Weights of a small contrastive image-text model.
Model: encoder arch mobilenet_v2, encoder activation relu, encoder widths [16, 24, 32], text encoder layers 6, text encoder norm rmsnorm.
Training: soap at rate 0.0019, 4800 steps, batches of 128.
Data: trained on rendered made-up planets, 195000 training examples.
Rows from block 12 of the image encoder of a small contrastive image-text model, named by matrix and row number. Rows with one number belong to one channel. Each number is 128 + 24 x the weight over its row's rms, rounded and kept within 0 to 255. All counts start at 0. Numbers have three digits each.
After each channel's rows are labels from the 100 images, of 14976, where the channel reaches its highest value: "responds to" is what is common among them; "lies over" is the class under the peak. Only what is clearly more common there than usual is listed. The data: rendered made-up planets. In brackets: how many of the 100.
# convs0: expand pointwise conv (encoder.blocks.12.convs.0.weight, 128x32x1x1), inputs 0-31
# convs1: depthwise 3x3 conv (encoder.blocks.12.convs.1.weight, 128x1x3x3, trained with AdamW), a 3x3 kernel
# convs2: project pointwise conv (encoder.blocks.12.convs.2.weight, 32x128x1x1, transposed), outputs 0-31

convs0.4:153157135145127106097130138114115118132106163177096152106142083112102183167124124124110119135113
convs1.4:169116107155143126155151101
convs2.4:116117112139124182133106140108150140112140110127114063152134136152124105164134171141178139129147
responds to: cloud-covered world (100); gibbous (65)
lies over: planet (58)

convs0.48:133134100136099087131121102081153146147119183107125129182089130148121132120135139129112093114107
convs1.48:095097094140126115161144146
convs2.48:135146142168105174120137099155136094117129115140095156089145123155087123146120142167119106157155
responds to: cracked ice world (81); full (66)
lies over: planet (100)

convs0.25:094128150155137107159170124129129117150170098102148130131112170147087079138115127125123102147103
convs1.25:131111157126113169144089147
convs2.25:173112087092124126110115164118148123126102145156163149110090109142140122116126130150126165083156
responds to: glowing rim (70); desert world (58); moons: one (52)
lies over: planet (100)

convs0.37:106081120095133133107136125134156103145142128171194109127152147099120166140164123101131127135126
convs1.37:105122177110135160109132148
convs2.37:101139169113163139110128171158120148101101122101149159145144107135139118112163156142133138077101
responds to: cracked ice world (85)
lies over: planet (72)

convs0.43:124079129123161171114138130103154097151091131134151154151168131170165118130138131138099154134110
convs1.43:113093105130095084135125136
convs2.43:121112120125114112119131107092140116082093165109131137156164167151133139089119127181102138102137
responds to: moons: two (61); cracked ice world (33)
lies over: planet (94)

convs0.15:187123115138154152103147109138153125091120133138058135150142173129112119145114123119117144152145
convs1.15:089088092121140107139128135
convs2.15:102091104145136125140090130141119124171089105112149154134164146122125136117138103149155105181092
responds to: cloud-covered world (100); moons: three (73); rings (71)
lies over: planet (100)

convs0.78:132123117108155127091096168103130143151176108115159121162107159106130125121090149159141164124107
convs1.78:143109140127120118169162167
convs2.78:131072103118112131132075122115101117074147106158106121102166111139121136099159130148130138138114
responds to: rings (70); cracked ice world (57); ocean world (39)
lies over: planet (100)

convs0.75:130186140111129092161202142149124154136153118120134136108122139146109132113113110093149123102129
convs1.75:118106121146147137094114078
convs2.75:103132128142104125104090089093127126135149115176113134111103147128100131131132158133122165080080
responds to: rings (69); desert world (36)
lies over: ring (31)

convs0.0:094136145108121156154173103140136138152137109125169097113135142182118158152152133155161099128143
convs1.0:098107107115083133103112146
convs2.0:177144132128114114128186106128107124128156131098137141122099156152128171094163162142137135160124
responds to: banded gas giant (36)
lies over: planet (59)

convs0.108:133128101112121100103100108051120115122095137117093101127134146125134174129131114147121102164116
convs1.108:092115147106146161093112133
convs2.108:125144134122132104150143101206137134148153120141092168103122114165145087121138145120103132116140
responds to: banded gas giant (100)
lies over: planet (80)

convs0.105:120108130138134106091102113153092125103100178115089167113165135148152177121130128147149126120116
convs1.105:176126103165125105143132118
convs2.105:183111091148134117155108083146149118103181129133115101131137120106150138146088125115149134102145
responds to: cloud-covered world (100)
lies over: planet (77)

convs0.35:120131174112151122163144128154146145129136094137126108055158102104148139095139151131110150113113
convs1.35:156119159113103118157110163
convs2.35:145085105118069104125118155137122125108151151113100114098160133101096158119149118151151116100156
responds to: rings (100); cracked ice world (44)
lies over: ring (88)

convs0.100:136181175118154132148151134074124132153106141105132153157106123153135098178108119132129108122123
convs1.100:132119130104113084092110102
convs2.100:126119159121145136124193127118128155155093121112098190138113124115150135149116135142093102127095
responds to: lava world (41)
lies over: planet (95)

convs0.111:119138145143162126094133131110147152119130104144109108122141182108114196153143111149162098146140
convs1.111:133126112079102136103157113
convs2.111:147079121120116102111109153120102111137134149137143135150111106142137144141118158167087133183176
responds to: cloud-covered world (78); gibbous (56)
lies over: planet (81)

convs0.94:121169162100138160154112135113132115140139112092105134145136121089127117160165173109092123168126
convs1.94:108092115086093119122123144
convs2.94:126079082149134146122115128161125142134077165081137122132095127110112145096166124144138127119108
responds to: moons: three (87); cloud-covered world (57)
lies over: planet (98)

convs0.88:132131135133112097159096127093126133135125104074113116174137146127129197145124162114151150135134
convs1.88:144110141148089137142088154
convs2.88:111118092143141169177124106178121119130123092142135130139149126137180128135111112128153096096098
responds to: glowing rim (68); banded gas giant (37)
lies over: planet (93)

convs0.45:080106107118109115143115142094105144090130125140099086105097161136111161114124133093128156149095
convs1.45:146148172139172140134126111
convs2.45:172099123107143139076135130157148122131121132101150157161110121180124110126142097159112160104142
responds to: desert world (100)
lies over: planet (62)

convs0.74:138130112135142098185108149108160117184095132150148126143167122137105142098162095119131140127118
convs1.74:127116121159131158153161165
convs2.74:175141148108143114145121078125113115103123123096114107125151146089084169154127134081138124145126
responds to: lava world (100); full (67)
lies over: planet (100)

convs0.79:105133188099159118146163125138104142170142165124129110144090118099103097111138103106146117122117
convs1.79:090138133091122144113126170
convs2.79:168142086140105169117111111171129078087115140120138148147154141149146124140116139148122113162157
responds to: desert world (79); glowing rim (76)
lies over: planet (97)

convs0.6:110143110104108129167121061103127149136123099139143150131089113115136109110144081138102105099149
convs1.6:111105110157131149156155163
convs2.6:168156173153111127144128095134121122099132106113120142092102147133102154158077150128164132157133
responds to: ocean world (70)
lies over: planet (100)

convs0.113:132117145140145154144118146149159178111091129158125147116155133141172124146076125124093109093109
convs1.113:154094083133131129132152155
convs2.113:136097128120132090159132115109120075150129099130126150126109137121070157101133084126128085110141
responds to: ocean world (99); moons: three (56)
lies over: planet (86)

convs0.63:156165131161150091140156142139111101136136124107112143166101138152104088136152123181139097123110
convs1.63:130116120108099112091104089
convs2.63:147133133087100135141075110129121132107138111167095110091151134149124166138163139139105146164101
responds to: ocean world (51)
lies over: planet (100)

convs0.7:125135121139133122162125101112144135116154117155129163135171105120139170171097162150181099138118
convs1.7:160137158149130160160134153
convs2.7:123120148105149115139103179151113120114112118089150099116092128137115108074151120110083162131117
responds to: cloud-covered world (100)
lies over: planet (100)

convs0.41:115121132180137170119135074126124081127112132149149142113161121147128085136100133148124155157103
convs1.41:173126176128136119110115112
convs2.41:178182134118122131153146178089105119105117120145120138124131121136103146173112135177136140131135
responds to: moons: three (100); cloud-covered world (69)
lies over: planet (100)

convs0.82:157139152164130107124155111148111094122092158113120138176127152133103129169143112127166088125158
convs1.82:146147166144141142097110094
convs2.82:159115126109117164152128135095192174133131124140082154113145101131151133128125128168121152116106
responds to: cloud-covered world (100)
lies over: planet (100)

convs0.104:131112130120099152115115141088127107157125128152138140115135100114132151122156144169197077113146
convs1.104:162157170145147136147117141
convs2.104:123113108098102116121120113172113170162149092088131126146123146156088140140095119101098102118107
responds to: cracked ice world (99); full (67)
lies over: planet (68)

convs0.54:077126096107102127154156156163132119134149146129132153103132112106078113141090112137134109123175
convs1.54:151161154131126117104085110
convs2.54:192157127096125174152128178133146141106141144124148108083137120105137144153133110142114149114128
responds to: moons: zero (89); desert world (66)
lies over: planet (100)

convs0.28:101096147115137148161122131156178124103109112120080146104142114117114149111117101104106087114167
convs1.28:137185154118116120117102138
convs2.28:192103147090126114119158133163138101091110124123143130128120158127133080098121146136166104133133
responds to: moons: zero (77); desert world (47); cloud-covered world (41)
lies over: planet (83)

convs0.18:101099117141097068154116145105120123142127137146096088124130120150104122123142119087175141134088
convs1.18:162165174135138146133135132
convs2.18:142122104098155162140119103155155094134109096102125115176147115161124156110105104128129143099085
responds to: desert world (66); lava world (34)
lies over: planet (88)

convs0.123:116160133157125086147135145131138101128122104104135100161110118143156070144155111141163107170111
convs1.123:122121120140112135176125175
convs2.123:145161120116155137179154138100082109120134148134168137147147143111115089109084092140142109129120
responds to: lava world (100); glowing rim (93)
lies over: planet (100)

convs0.127:147126169142102126107119177120131110128162119115113111161100158092167136132128132171162145159109
convs1.127:147121111106100120163158161
convs2.127:095132101112110163107087138113135154178131112176126089097114125090128158138138128136131155150128
responds to: banded gas giant (96); rings (78)
lies over: planet (100)

convs0.92:144131138144117092106102114108125119117072112053110137127147102115098151155118113115133153104131
convs1.92:168112110143136149089116103
convs2.92:129135118128104083100111101138171145162157117158138201109144105154152122132135132132113113114127
responds to: banded gas giant (94)
lies over: planet (83)